Weights of a small class-conditioned spectrogram diffusion model: moe expert_choice, 6700 steps.
Rows from block 7, named by matrix and row number. Each number is 50 + 10 x the weight over the matrix's rms, rounded and kept within 0 to 99. All counts start at 0.
# v: attention value (model.blocks.7.attn.v.weight, 96x192), inputs 0-95
v.2:48 52 42 50 48 52 47 44 40 43 47 39 41 34 54 39 55 40 74 51 44 43 43 62 52 61 52 47 41 50 49 63 60 44 53 50 36 55 51 39 57 52 68 48 41 57 56 51 60 37 36 57 42 56 73 40 44 65 48 60 47 46 46 59 66 49 59 48 41 51 59 65 50 57 56 66 48 48 60 36 48 60 55 51 45 26 48 58 35 39 33 75 37 33 52 50
v.3:63 51 56 64 49 42 63 50 49 59 67 41 54 33 34 57 44 36 48 74 54 63 56 37 43 44 45 40 54 62 83 65 33 53 50 49 61 31 66 59 55 48 45 46 56 42 56 31 29 44 55 42 47 59 40 49 66 43 40 52 52 49 46 53 53 64 67 54 50 59 26 50 29 20 66 46 50 50 66 22 60 42 60 41 79 22 42 58 35 52 32 54 35 48 48 43
v.4:32 57 64 27 60 48 43 61 42 40 47 54 40 67 71 39 48 49 43 55 45 44 43 56 57 52 59 45 57 42 20 59 53 32 28 50 65 54 75 34 61 61 18 35 54 56 52 67 36 68 49 48 41 35 48 31 62 39 59 39 45 50 63 60 41 68 06 78 63 45 63 55 52 45 43 55 56 59 55 59 35 62 67 47 41 71 55 57 80 42 45 36 65 51 68 39
v.5:36 48 39 50 46 53 60 40 48 58 55 65 73 45 55 47 54 67 60 54 53 58 47 47 37 67 64 74 53 53 67 48 42 48 38 48 69 43 49 36 81 56 46 45 47 56 52 55 62 66 32 47 32 37 41 52 49 67 62 44 53 41 26 44 62 38 51 61 58 41 66 58 74 43 48 65 58 55 46 64 47 44 51 65 35 44 47 58 51 49 45 53 47 46 61 71
v.6:48 53 59 38 54 57 66 42 61 61 43 41 34 29 57 56 61 55 52 49 17 55 59 58 51 41 77 52 40 43 39 57 56 54 38 43 58 31 63 66 39 47 36 69 33 69 34 64 62 58 74 67 48 62 59 52 47 47 58 52 37 39 63 51 67 31 59 48 39 62 53 48 57 45 59 43 51 45 49 54 62 48 33 82 71 64 44 42 47 32 36 71 56 58 23 52
v.7:71 47 56 45 68 57 69 47 52 27 48 47 43 42 48 36 48 47 55 35 66 65 48 64 64 59 50 51 45 64 39 44 52 50 35 52 42 54 39 59 44 48 47 42 49 16 51 50 62 42 70 61 67 73 43 55 46 61 57 33 39 56 63 53 47 47 62 38 40 47 48 47 48 55 47 55 52 57 52 47 31 65 43 43 53 60 30 32 51 46 59 44 58 52 44 81
v.8:48 51 58 52 26 43 57 64 50 55 57 49 42 64 43 51 50 55 45 44 46 39 50 56 59 59 45 43 52 38 56 57 46 57 61 57 45 35 47 50 41 52 49 56 30 75 33 39 49 47 44 62 59 58 56 47 44 72 30 53 51 57 57 52 52 42 36 53 51 32 47 44 58 50 71 51 38 71 62 65 46 47 50 27 55 71 48 60 53 44 43 41 28 54 58 49
v.9:42 47 47 58 41 49 47 52 53 61 71 51 57 51 50 33 32 61 43 48 40 41 41 46 44 43 56 42 47 52 40 57 63 59 51 41 42 52 46 56 47 56 71 59 67 85 41 66 46 70 38 44 42 45 49 47 58 61 46 43 48 37 59 38 62 30 38 33 65 42 54 50 60 32 42 41 59 71 42 71 56 54 43 56 46 43 50 54 37 33 66 31 40 45 76 31
v.10:52 51 44 44 41 42 27 29 47 66 51 67 55 57 55 51 54 50 34 60 37 27 50 50 32 48 50 41 45 58 62 63 54 54 41 55 19 37 41 48 29 64 74 70 57 55 58 56 51 67 29 71 30 28 59 44 44 51 72 60 53 54 46 53 75 36 32 70 60 38 67 71 61 49 54 72 37 40 44 60 64 42 59 44 66 63 65 62 27 75 51 80 44 49 69 39
v.11:34 39 58 52 73 44 37 53 66 34 51 46 52 53 48 60 52 32 58 68 54 58 40 49 51 56 28 40 64 37 43 49 57 42 60 56 76 48 45 46 55 58 44 16 54 29 57 61 54 45 47 53 53 77 33 35 66 59 38 51 51 57 42 60 33 66 38 67 64 60 45 43 26 68 58 44 59 53 47 55 44 70 60 31 50 39 51 33 46 55 44 50 54 46 49 64
v.12:22 50 44 75 61 68 47 44 44 46 75 38 40 46 63 45 32 32 67 49 86 67 74 28 41 42 64 44 48 66 63 45 76 41 71 60 51 35 36 32 39 63 68 60 55 69 45 57 60 64 47 57 54 39 56 57 47 47 39 41 48 38 50 35 60 36 56 57 66 44 42 61 52 38 48 54 49 50 58 50 57 67 39 71 78 52 45 41 36 50 56 76 43 38 49 32
v.13:62 53 47 60 49 39 41 51 27 62 45 60 37 59 51 45 55 32 53 33 66 59 53 25 49 36 46 50 43 40 63 30 67 65 47 37 76 48 59 49 56 34 46 45 46 33 55 54 46 55 47 36 43 36 37 66 36 43 47 51 37 31 57 59 15 47 44 63 40 50 62 62 28 38 45 54 43 47 42 45 84 46 56 38 41 65 48 54 56 37 47 60 60 34 47 65
v.14:56 63 53 42 56 47 61 59 53 48 52 25 45 50 47 61 47 36 58 48 69 79 58 56 44 36 40 56 64 41 58 59 35 29 54 47 30 67 41 63 46 58 42 44 53 29 61 52 63 30 60 49 31 59 66 48 57 50 51 45 55 61 47 58 77 49 33 41 48 48 64 49 53 48 47 46 35 57 57 43 51 42 51 62 51 38 40 19 39 51 68 44 42 50 46 57
v.15:40 52 56 52 35 32 28 55 30 63 66 46 52 63 36 41 33 49 41 41 54 20 67 46 40 46 48 52 34 56 55 41 55 74 63 60 49 68 65 48 49 58 63 58 58 53 40 51 37 46 43 45 66 33 35 74 42 44 42 59 58 62 39 51 41 58 45 88 48 30 29 25 66 41 51 68 43 57 39 45 59 41 55 15 47 48 56 87 41 72 39 57 64 48 60 46
v.16:33 61 49 40 40 57 63 49 45 66 63 55 55 50 37 59 53 28 35 41 56 78 66 54 35 54 63 43 56 64 60 62 40 28 55 52 55 68 49 30 57 51 45 31 58 67 43 61 45 64 80 44 48 50 45 43 60 45 57 54 45 53 35 51 46 29 45 48 47 45 41 57 41 22 33 49 58 62 53 45 52 50 44 64 34 55 47 48 50 30 60 44 46 51 32 54
v.17:64 51 55 48 61 62 54 81 29 49 58 53 60 61 51 57 64 35 41 28 49 64 59 47 53 45 40 54 55 54 54 43 48 73 73 54 71 61 65 56 37 36 32 53 48 60 50 39 44 25 51 44 41 57 29 42 55 67 47 66 50 68 64 37 34 57 34 60 42 52 47 61 70 53 34 66 65 60 58 51 53 49 52 26 51 29 63 50 52 33 33 45 50 53 57 85
v.18:36 50 34 38 56 60 64 32 62 51 55 47 56 57 61 48 40 53 43 48 46 46 52 32 34 63 52 54 57 63 52 37 51 53 34 76 34 69 38 48 31 37 61 71 44 63 69 50 59 45 52 86 55 53 59 39 72 55 49 53 38 30 48 35 36 41 60 51 51 46 58 51 58 51 45 64 65 65 54 50 44 47 33 59 45 61 63 59 41 32 56 65 67 51 70 44
v.19:65 41 44 21 54 47 46 44 59 58 55 57 50 58 46 54 43 60 36 30 61 32 56 58 42 26 52 49 64 49 71 62 64 45 50 58 24 49 60 53 70 61 60 66 41 56 53 29 56 58 53 38 28 42 55 47 43 54 72 47 49 44 44 63 58 44 53 74 63 46 52 55 53 53 40 38 55 55 48 65 41 33 57 44 46 59 67 52 50 63 45 58 74 47 42 31
v.20:61 55 51 61 34 38 37 43 22 44 43 62 55 45 56 42 51 56 36 28 56 44 46 29 42 39 48 57 40 54 57 45 57 59 62 44 57 57 48 50 66 55 76 69 57 51 66 31 49 50 45 65 53 29 51 38 39 41 34 58 52 57 49 50 51 43 40 70 39 30 34 51 58 52 48 79 18 46 38 47 72 47 55 39 57 53 64 61 48 66 26 54 37 66 52 34
v.21:67 47 49 48 44 55 77 43 66 54 45 46 64 62 51 53 50 80 58 25 43 57 46 61 60 53 37 45 30 48 49 45 43 56 56 61 61 49 47 40 79 50 41 38 64 33 52 27 75 38 89 51 57 54 35 46 40 53 31 49 50 55 50 31 52 37 43 08 22 48 56 44 45 61 56 33 49 50 61 44 39 62 36 28 49 40 56 40 27 34 47 54 65 44 40 54
v.22:39 49 49 63 43 56 45 52 41 34 62 45 36 56 51 35 59 81 42 72 44 49 54 47 45 53 55 55 42 45 55 47 15 42 40 51 48 44 44 70 46 49 47 60 48 79 54 45 61 46 28 49 26 41 61 58 39 44 59 50 55 55 58 28 42 48 53 37 36 64 58 54 81 54 57 56 46 49 43 39 77 50 52 57 51 79 57 68 33 63 68 59 41 45 53 41
v.23:62 40 51 59 31 55 57 48 56 63 54 37 66 48 47 51 38 60 19 49 54 51 58 57 67 33 38 42 33 48 67 59 33 45 50 56 62 39 49 41 34 61 47 49 28 67 37 51 42 53 66 51 61 43 46 25 45 44 15 74 53 58 43 26 59 49 63 38 31 43 19 35 66 37 40 45 54 76 59 56 46 43 55 33 41 37 55 44 34 55 52 42 29 51 54 63
v.24:36 44 39 37 55 83 28 47 51 42 49 56 38 45 44 51 42 37 63 52 43 45 38 52 42 55 38 57 35 46 52 44 65 41 43 51 60 48 58 61 69 46 43 51 49 55 38 69 53 44 50 44 58 61 56 37 56 31 63 37 53 52 60 42 46 59 53 46 63 46 41 47 68 54 51 50 35 38 65 47 37 64 57 48 43 58 53 32 42 19 57 38 59 47 46 65
v.25:55 57 62 44 62 51 50 38 34 46 63 68 46 35 44 52 72 36 43 49 70 61 39 43 50 40 31 40 29 39 50 31 50 37 51 53 54 57 51 39 74 41 55 52 46 48 32 51 50 62 41 47 72 50 36 73 51 35 50 34 39 45 35 61 63 47 51 40 53 53 48 48 56 42 43 47 60 34 37 40 61 56 52 52 45 35 51 45 64 67 54 37 43 47 45 36
v.26:54 59 30 45 24 46 47 72 36 88 63 38 53 60 55 48 47 47 35 33 51 41 55 25 38 45 70 47 55 47 55 49 78 50 48 45 70 35 61 53 42 42 54 60 42 69 32 47 59 87 44 58 63 25 43 40 48 53 50 63 23 44 38 56 69 33 43 58 43 61 39 54 48 39 45 53 57 45 39 36 78 42 36 71 68 42 52 55 34 30 39 56 50 63 56 34
v.27:72 56 49 30 50 56 41 60 51 53 34 48 31 56 50 43 49 38 30 37 25 67 45 43 36 43 50 58 46 46 12 63 77 54 39 64 41 51 65 42 18 46 39 49 58 52 46 43 50 50 61 46 47 48 56 61 53 53 78 30 46 54 52 49 54 36 50 60 39 51 50 46 47 58 31 58 28 61 46 65 37 57 68 48 59 52 56 48 48 58 63 61 59 45 63 28
v.28:28 67 46 60 62 52 37 50 45 46 92 50 56 52 47 52 43 52 38 65 32 23 40 50 31 39 65 77 47 56 56 71 62 57 64 52 67 63 45 42 64 52 47 56 76 81 56 63 41 69 42 50 41 39 37 41 50 51 26 59 59 48 49 49 44 60 50 79 35 33 32 29 73 64 73 51 58 49 65 40 58 42 53 32 55 48 55 64 53 27 40 34 45 63 54 49
v.29:57 46 44 51 32 65 45 47 22 75 62 46 48 33 36 42 48 50 38 50 48 66 76 19 46 51 64 43 34 39 53 53 53 64 37 47 57 50 54 34 49 47 50 76 41 66 40 57 49 71 62 45 52 28 45 59 37 46 48 49 45 43 49 64 51 27 55 46 51 72 62 52 41 48 49 63 45 39 64 39 73 31 38 48 64 56 50 74 45 18 43 64 56 54 63 33
v.30:59 67 46 22 57 70 66 42 55 43 25 30 42 40 63 55 47 34 53 48 44 59 45 71 52 54 57 47 40 41 39 64 50 33 27 39 52 28 63 57 32 28 43 61 61 54 46 60 56 49 61 48 49 74 66 34 44 42 58 52 53 48 50 67 49 46 59 43 57 69 48 47 49 54 48 55 73 39 49 68 19 57 43 83 40 21 40 39 68 12 40 50 30 59 40 58
v.31:50 43 67 31 45 52 35 29 85 69 30 42 50 38 36 53 50 61 30 65 56 44 18 74 45 55 55 28 46 42 60 47 53 35 62 59 22 42 58 60 43 57 63 53 54 37 57 48 29 36 44 36 46 37 55 48 58 56 66 65 67 66 45 48 51 57 56 60 42 42 44 46 64 69 46 54 51 46 66 53 38 53 72 47 42 53 57 68 64 75 55 58 54 44 59 46
v.32:46 43 47 22 56 51 61 53 64 60 38 50 67 48 39 52 63 59 53 59 35 53 44 62 38 44 49 47 56 53 37 55 51 42 42 31 43 43 49 59 40 49 69 41 46 57 51 50 52 34 48 52 55 49 46 52 50 40 45 39 65 56 50 43 56 54 44 55 49 58 43 48 44 47 45 39 43 61 49 52 60 58 52 50 49 39 63 45 51 47 46 41 33 41 58 55
v.33:50 47 70 49 49 51 46 65 45 60 68 61 45 52 26 39 32 50 66 58 56 51 48 40 58 41 63 67 54 58 65 54 52 48 47 45 45 55 49 51 48 72 50 48 57 44 61 48 39 47 43 46 43 49 55 47 47 52 58 60 68 56 47 64 45 48 35 41 58 48 36 64 48 48 61 49 50 43 53 65 41 56 61 36 49 47 54 56 54 51 51 70 48 57 43 52
v.34:51 64 47 56 36 48 38 60 49 59 63 60 41 40 37 35 30 49 64 61 64 63 55 42 51 43 36 48 63 27 58 55 51 62 46 53 57 47 47 44 39 45 57 43 38 50 49 42 61 53 45 56 46 49 32 38 44 53 51 52 59 43 53 51 47 57 44 55 51 55 43 48 45 58 42 58 46 48 53 39 51 54 50 45 56 36 47 55 42 60 49 65 47 37 61 48
v.35:53 59 57 46 50 48 40 47 56 94 53 48 52 49 40 54 35 40 42 46 47 41 55 51 52 47 43 42 37 51 52 57 39 50 35 37 65 59 51 53 50 39 52 38 58 50 62 38 51 66 42 63 49 35 57 54 46 46 35 62 41 41 53 56 43 41 48 55 46 59 49 43 55 43 63 55 45 52 63 62 61 48 60 40 59 50 47 49 60 30 49 68 51 43 53 56
v.36:39 42 58 50 48 29 40 50 42 62 60 53 51 55 44 58 54 61 25 49 49 43 50 49 65 53 58 61 56 47 57 43 45 51 50 58 59 52 40 43 44 51 59 54 45 60 41 46 26 31 42 57 61 45 50 48 51 44 40 55 36 46 42 45 54 64 54 73 47 41 48 53 39 67 61 58 44 58 50 61 44 41 63 53 53 37 63 52 46 51 65 53 42 31 55 45
v.37:48 63 54 73 37 40 48 35 44 44 73 50 68 62 53 49 46 37 54 64 49 41 45 54 57 48 47 54 50 45 53 47 40 49 63 56 34 62 53 48 52 39 55 47 34 60 40 45 50 40 53 58 53 70 40 46 45 59 49 50 36 50 61 42 50 53 48 38 48 62 48 42 54 51 39 47 40 53 58 54 37 54 37 50 45 30 35 60 49 57 53 55 49 58 64 69
v.38:54 70 49 52 57 51 48 57 42 59 38 41 53 56 55 54 48 47 65 54 51 64 53 51 60 51 48 36 51 50 71 48 44 37 62 41 53 47 61 67 48 58 62 55 60 39 60 51 57 52 69 54 61 65 59 29 52 64 33 29 38 54 42 60 51 53 44 39 32 67 56 60 32 62 59 66 30 55 44 59 44 45 42 55 40 40 44 49 54 53 53 42 48 46 46 51
v.39:61 39 58 58 58 43 64 66 55 49 60 46 62 48 59 66 28 51 52 43 49 64 52 58 49 50 42 46 45 55 70 65 46 49 47 47 47 56 49 47 63 55 53 46 46 30 48 48 53 46 47 60 66 62 53 38 44 46 41 60 42 50 53 55 46 40 37 31 57 38 61 50 47 45 42 33 46 47 51 41 49 52 51 61 48 39 64 49 57 48 69 61 42 43 46 62
v.40:43 72 42 57 56 47 54 35 49 41 53 58 45 36 47 50 37 58 52 57 39 62 54 43 48 55 47 57 47 62 59 53 52 50 67 51 44 66 45 41 50 48 53 61 60 48 37 53 52 53 42 47 54 39 41 51 49 52 53 46 62 49 42 61 30 56 54 63 50 60 53 46 69 50 59 62 54 48 48 51 52 43 50 41 50 52 41 70 54 61 55 48 45 58 55 61
v.41:46 51 59 55 48 62 33 51 37 49 60 60 44 47 48 59 36 59 41 40 59 53 51 43 52 43 59 55 40 52 54 49 56 55 56 59 57 50 57 45 55 50 66 56 51 59 52 52 42 56 49 54 55 28 41 46 50 58 39 51 45 51 54 58 61 47 43 54 47 46 26 55 58 52 55 47 40 53 54 40 76 33 35 25 59 51 66 75 54 52 54 54 38 53 55 57
v.42:57 38 64 54 64 38 56 45 45 43 54 44 55 55 54 40 50 35 49 54 51 70 50 42 70 69 59 49 43 43 37 54 46 54 54 52 44 54 43 60 59 42 70 29 50 56 52 42 58 56 65 43 49 54 38 40 63 68 54 46 54 52 47 47 45 52 48 31 42 46 41 29 51 59 59 54 66 61 64 48 42 51 34 39 53 46 55 24 39 50 53 28 59 44 40 45
v.43:66 57 48 37 45 41 65 50 56 44 38 47 55 45 45 47 46 37 55 61 58 55 41 62 55 56 62 55 48 48 47 52 32 57 56 49 48 48 28 52 34 45 48 48 51 49 44 51 45 45 44 35 50 41 57 49 56 60 72 42 57 32 47 42 62 54 39 34 54 56 54 60 51 54 42 40 50 55 46 55 45 46 53 50 54 45 55 36 48 67 45 47 51 70 56 65
v.44:36 54 46 51 52 43 49 63 47 59 47 52 51 47 53 52 57 54 41 50 51 40 46 52 20 41 60 58 55 51 61 46 61 66 58 60 50 55 64 40 52 60 54 50 46 61 49 55 27 65 58 28 39 42 36 54 35 78 42 57 57 52 44 34 54 56 51 69 48 48 44 47 47 59 53 57 51 64 45 46 61 49 63 37 68 57 67 39 62 58 42 61 42 66 40 42
v.45:42 46 56 52 56 43 58 54 56 62 52 47 58 43 54 51 33 53 58 51 50 54 42 42 47 46 58 42 41 45 46 52 58 45 36 49 30 47 55 43 38 60 43 51 46 47 54 50 31 66 50 54 36 45 55 27 54 44 39 43 40 30 55 55 62 54 58 47 53 51 56 57 62 65 44 65 48 46 58 50 51 34 60 82 58 50 44 53 33 37 45 42 50 52 55 57
v.46:50 51 60 70 52 42 44 55 60 56 53 45 45 54 56 61 39 49 37 53 41 51 71 53 50 63 68 36 36 42 51 29 54 38 57 49 48 42 46 52 36 57 60 46 44 64 61 54 40 60 55 31 58 57 53 51 49 53 45 48 42 48 48 62 54 52 44 55 56 34 43 42 36 32 44 58 39 53 63 35 61 39 45 65 60 43 46 51 48 38 53 57 43 53 53 34
v.47:48 45 39 48 46 42 24 62 43 50 62 55 64 57 45 76 46 40 59 39 66 55 36 52 53 45 39 59 43 57 44 52 50 61 46 48 63 54 49 44 54 50 52 43 46 55 38 42 64 45 49 45 50 39 38 60 54 51 46 44 55 48 64 43 53 41 57 47 38 57 44 45 62 55 49 67 49 53 49 50 45 30 48 47 60 45 45 69 56 45 37 53 39 52 32 35
v.48:54 37 45 48 43 49 50 61 73 39 53 49 49 49 60 39 54 41 55 53 42 51 46 66 49 50 50 61 56 45 32 66 44 38 55 63 47 48 54 57 49 35 46 61 41 36 54 52 55 53 42 52 58 61 46 40 45 45 53 46 60 26 51 61 46 62 52 53 40 39 48 51 42 44 56 43 55 53 41 49 39 41 47 50 56 49 43 36 55 42 53 41 59 51 50 39
v.49:45 46 33 54 42 43 37 42 39 60 50 61 59 45 52 42 50 36 45 64 59 53 38 49 55 33 53 64 32 69 50 50 44 63 33 57 38 57 46 43 52 41 55 61 46 61 53 47 51 54 60 39 49 46 50 52 50 55 49 58 52 52 45 54 42 40 56 52 50 59 58 54 40 46 49 58 32 49 51 48 29 60 50 60 74 65 63 48 58 49 42 51 59 62 56 47
v.50:50 48 50 52 31 70 51 48 50 43 57 54 55 49 40 38 41 38 56 58 46 62 50 55 52 54 45 42 56 46 51 38 64 52 41 59 57 52 47 58 68 55 43 66 46 63 56 45 41 62 44 56 42 52 62 53 46 37 60 53 44 53 67 50 47 44 46 44 36 53 41 49 52 50 39 41 56 61 39 55 57 44 56 44 51 43 44 15 53 54 57 39 41 53 62 37
v.51:44 45 39 58 52 61 52 39 50 42 59 43 59 53 55 60 39 56 63 37 46 43 44 62 33 52 51 47 43 49 62 57 25 56 61 60 51 55 40 46 50 34 57 51 47 50 33 39 34 48 65 43 56 49 61 50 62 47 35 46 38 59 42 36 49 56 51 39 55 46 42 52 54 45 44 47 52 34 33 44 46 43 44 47 57 54 55 43 59 47 58 52 61 47 54 53
v.52:55 41 34 35 64 51 47 62 53 50 53 49 45 41 48 42 61 52 53 32 53 62 58 44 63 45 59 51 53 47 51 52 62 46 28 52 59 33 56 49 48 43 61 39 45 50 37 63 37 46 43 42 48 48 49 57 56 62 49 57 40 50 50 46 52 55 45 46 41 41 48 50 54 40 62 62 46 45 49 45 72 46 40 57 65 53 58 60 54 62 55 35 55 51 52 62
v.53:43 59 50 46 58 44 68 47 31 39 43 51 47 41 40 61 46 45 55 43 35 55 65 51 56 43 51 56 48 42 42 46 69 49 55 43 48 51 59 65 41 55 52 42 57 58 46 44 47 50 51 46 57 45 53 68 53 28 55 51 60 55 44 62 53 56 56 45 50 52 44 48 46 44 52 56 48 70 48 44 44 60 53 37 45 59 61 35 56 67 61 52 67 56 37 49
v.54:42 56 51 57 53 54 39 45 50 48 54 52 40 51 48 44 62 47 52 44 33 61 38 48 41 28 45 48 46 54 49 57 43 65 60 47 47 39 56 42 49 60 41 46 51 49 53 43 42 53 57 62 44 42 43 48 55 51 66 46 57 50 57 55 43 49 50 42 43 48 55 54 41 56 56 45 42 40 42 38 31 53 29 49 64 48 61 45 53 42 44 47 35 59 59 59
v.55:59 42 46 60 40 46 45 49 62 61 54 50 58 56 36 40 45 48 55 58 57 36 38 52 41 47 67 47 63 43 73 49 43 52 51 56 48 51 52 34 27 70 51 38 47 46 49 58 47 54 47 57 49 39 51 27 57 54 44 47 52 54 41 60 49 50 68 39 44 50 52 45 53 41 66 57 44 46 39 52 52 50 42 45 41 56 52 55 62 60 41 34 48 32 45 56
v.56:41 61 42 41 62 56 33 46 45 56 46 35 51 48 57 62 55 57 54 51 40 44 62 55 49 39 46 50 53 40 48 53 54 55 47 48 53 46 46 38 49 41 49 45 27 47 54 60 69 38 55 52 60 53 58 54 56 51 59 38 64 52 52 50 40 43 55 40 54 31 47 45 49 56 45 58 48 65 43 58 45 50 55 45 57 35 51 49 50 56 66 67 55 57 45 63
v.57:51 33 35 49 43 46 63 42 45 47 49 46 56 62 54 45 39 34 46 47 44 53 47 45 64 34 57 34 51 63 50 63 46 39 44 54 46 66 43 38 59 44 59 59 52 43 42 50 48 68 55 54 57 43 52 52 54 60 53 60 48 48 51 61 41 72 47 47 47 43 68 63 54 45 50 41 53 58 45 41 43 52 41 43 42 51 69 51 58 36 56 54 35 49 49 56
v.58:54 54 59 51 38 39 43 38 66 38 43 53 49 42 39 41 51 60 63 46 55 70 49 51 51 50 46 58 39 55 48 54 55 59 60 46 59 51 50 46 39 47 43 58 51 65 53 43 50 52 48 43 54 70 43 51 52 42 45 55 40 46 59 45 62 66 42 53 70 54 61 54 49 64 55 55 45 63 57 34 35 63 49 51 39 48 49 59 58 56 76 50 58 52 39 50
v.59:56 49 68 44 51 49 56 51 50 51 40 47 26 64 33 41 31 59 44 56 50 45 42 65 51 62 43 46 52 64 60 50 31 47 45 42 35 45 47 30 49 54 55 63 53 57 54 55 53 68 52 47 37 37 44 49 56 59 58 55 41 56 52 51 41 55 62 62 43 24 54 53 41 50 46 49 34 47 44 49 41 51 41 48 53 43 51 46 47 58 50 52 50 31 47 54
v.60:54 38 53 48 47 47 43 68 59 46 49 47 61 51 49 50 57 43 53 46 49 35 30 39 41 44 53 44 44 49 55 61 42 40 61 72 60 64 45 64 34 47 61 52 44 52 57 37 55 58 48 54 40 38 61 48 50 49 62 38 60 58 37 65 31 58 51 37 59 48 49 43 44 57 38 50 54 64 48 55 38 53 38 60 53 48 41 59 45 57 48 64 49 58 49 51
v.61:50 55 50 49 59 75 59 39 58 56 52 53 38 51 53 39 53 43 44 54 56 47 37 55 58 44 38 42 47 64 61 50 60 59 50 58 62 61 49 50 37 68 47 43 36 43 58 44 39 50 50 37 54 52 63 56 39 59 52 51 51 50 40 43 34 48 62 62 69 61 63 59 60 47 43 54 50 50 53 54 55 43 49 54 56 34 48 57 37 45 35 37 63 55 53 41
v.62:54 51 58 56 59 60 60 52 53 39 56 47 50 43 57 51 50 60 57 60 34 55 49 67 49 48 45 43 38 46 55 39 52 57 47 60 49 48 44 57 52 39 43 36 66 56 42 47 61 48 60 48 37 61 53 51 58 42 59 49 57 55 49 44 45 31 54 61 52 59 59 34 35 39 40 31 55 48 61 48 26 56 43 62 49 37 41 49 61 38 44 56 57 38 53 64
v.63:38 53 46 37 37 51 59 37 56 52 53 54 62 59 57 52 47 38 41 35 48 55 54 49 46 63 64 52 37 47 50 59 50 59 61 73 58 55 36 40 58 60 57 44 55 51 41 52 36 36 50 42 58 53 42 44 54 61 52 51 63 44 53 60 43 35 60 54 43 64 54 50 47 42 65 50 53 54 43 41 48 55 46 52 53 45 44 35 39 66 51 47 51 43 69 43
v.64:58 47 50 47 43 43 61 34 62 51 40 43 48 59 47 59 59 63 57 50 51 44 64 26 56 39 45 45 53 55 47 58 59 36 40 59 53 55 49 62 40 52 59 50 50 62 49 56 31 45 38 47 57 63 42 51 55 60 58 57 51 61 49 65 59 28 58 50 45 28 51 49 39 71 45 45 49 69 54 52 46 51 58 43 60 61 28 39 58 63 44 44 58 47 33 52
v.65:42 47 51 59 56 64 39 33 48 57 47 46 45 59 45 51 38 59 62 49 65 45 43 47 46 58 51 58 49 54 49 42 54 53 53 60 62 35 58 44 36 46 43 57 63 52 47 52 53 57 51 46 55 44 47 63 42 64 49 57 50 59 54 48 57 52 49 46 39 45 44 42 42 42 43 50 38 45 61 45 45 46 48 44 46 38 67 45 65 41 50 42 47 65 62 49
v.66:69 41 50 44 59 51 56 45 58 55 46 46 52 54 44 55 50 37 51 36 42 56 65 53 69 57 42 51 57 53 45 40 50 37 63 35 49 46 51 51 49 57 50 50 38 52 53 33 52 55 42 54 48 40 44 46 67 57 51 63 46 40 51 55 54 55 64 54 61 62 58 29 38 61 50 26 48 53 67 37 47 47 61 45 38 66 37 47 29 66 55 56 47 55 36 45
v.67:55 45 56 51 48 57 37 49 47 45 38 60 53 54 46 56 47 56 57 54 40 35 64 59 51 54 59 49 59 59 43 41 62 41 45 45 44 67 38 48 48 35 47 57 44 47 46 59 67 47 48 37 49 63 53 53 58 52 40 59 65 47 47 45 52 42 46 36 36 54 55 44 67 50 50 31 59 60 48 59 45 66 50 54 66 55 48 49 44 58 54 34 55 35 74 46
v.68:38 54 44 55 34 47 50 46 50 40 55 44 58 39 82 33 50 46 64 27 58 61 44 40 42 40 67 58 51 51 55 49 38 48 63 53 61 55 59 38 39 44 35 68 43 32 55 51 63 39 61 54 43 23 40 49 47 53 43 52 39 51 51 39 54 49 57 28 57 61 36 50 60 37 52 47 37 41 61 56 40 61 28 53 44 34 55 55 50 41 44 66 44 43 68 34
v.69:61 58 50 46 55 41 44 49 50 49 50 50 45 51 50 37 51 49 61 58 50 36 49 62 41 47 39 37 55 49 50 47 54 36 59 67 53 61 42 63 54 50 42 52 48 41 41 53 47 46 50 69 56 38 44 38 49 51 50 60 51 65 58 50 58 46 50 64 52 52 49 57 48 45 50 56 39 50 63 54 43 43 50 60 44 55 42 53 44 43 56 45 50 49 40 40
v.70:53 57 61 52 34 67 38 42 55 49 66 54 65 32 52 44 36 54 50 53 49 46 34 40 50 55 59 51 54 56 51 46 32 52 60 49 43 52 59 27 41 43 43 48 66 68 60 56 65 47 43 55 54 45 69 65 36 42 51 51 47 51 42 49 48 51 49 56 51 39 49 48 51 54 49 43 36 56 61 49 54 43 36 67 51 47 52 50 44 58 46 35 62 52 53 54
v.71:49 34 46 62 47 54 60 52 35 49 60 52 70 42 53 35 32 43 48 38 57 50 51 50 59 51 58 42 39 45 54 56 50 40 64 52 51 36 34 62 56 40 32 34 48 50 75 59 48 38 45 55 72 40 48 60 46 47 47 49 41 53 67 51 46 45 56 42 47 58 43 57 36 68 48 53 59 47 40 31 47 43 47 39 65 50 50 61 57 43 51 53 50 39 60 48
v.72:60 63 33 42 50 57 33 63 68 46 32 50 40 39 63 50 27 32 53 51 52 40 52 61 38 54 40 57 40 53 51 51 46 57 59 34 48 57 59 53 80 42 45 44 60 46 54 53 34 63 57 54 52 59 37 50 52 57 53 41 52 32 52 56 52 43 46 52 56 55 58 41 49 43 69 41 49 54 37 37 34 57 55 46 46 41 49 40 54 58 39 45 53 52 37 54
v.73:63 42 60 37 40 39 69 40 51 58 63 64 39 54 58 66 47 41 55 71 43 64 55 48 39 56 52 66 59 61 58 61 54 45 57 42 57 51 42 51 55 59 46 43 55 51 61 46 43 47 51 36 48 42 51 45 52 50 42 52 36 48 50 43 64 39 53 55 51 37 49 44 52 52 65 38 46 60 49 55 42 61 40 62 53 55 53 46 54 39 66 54 58 47 57 46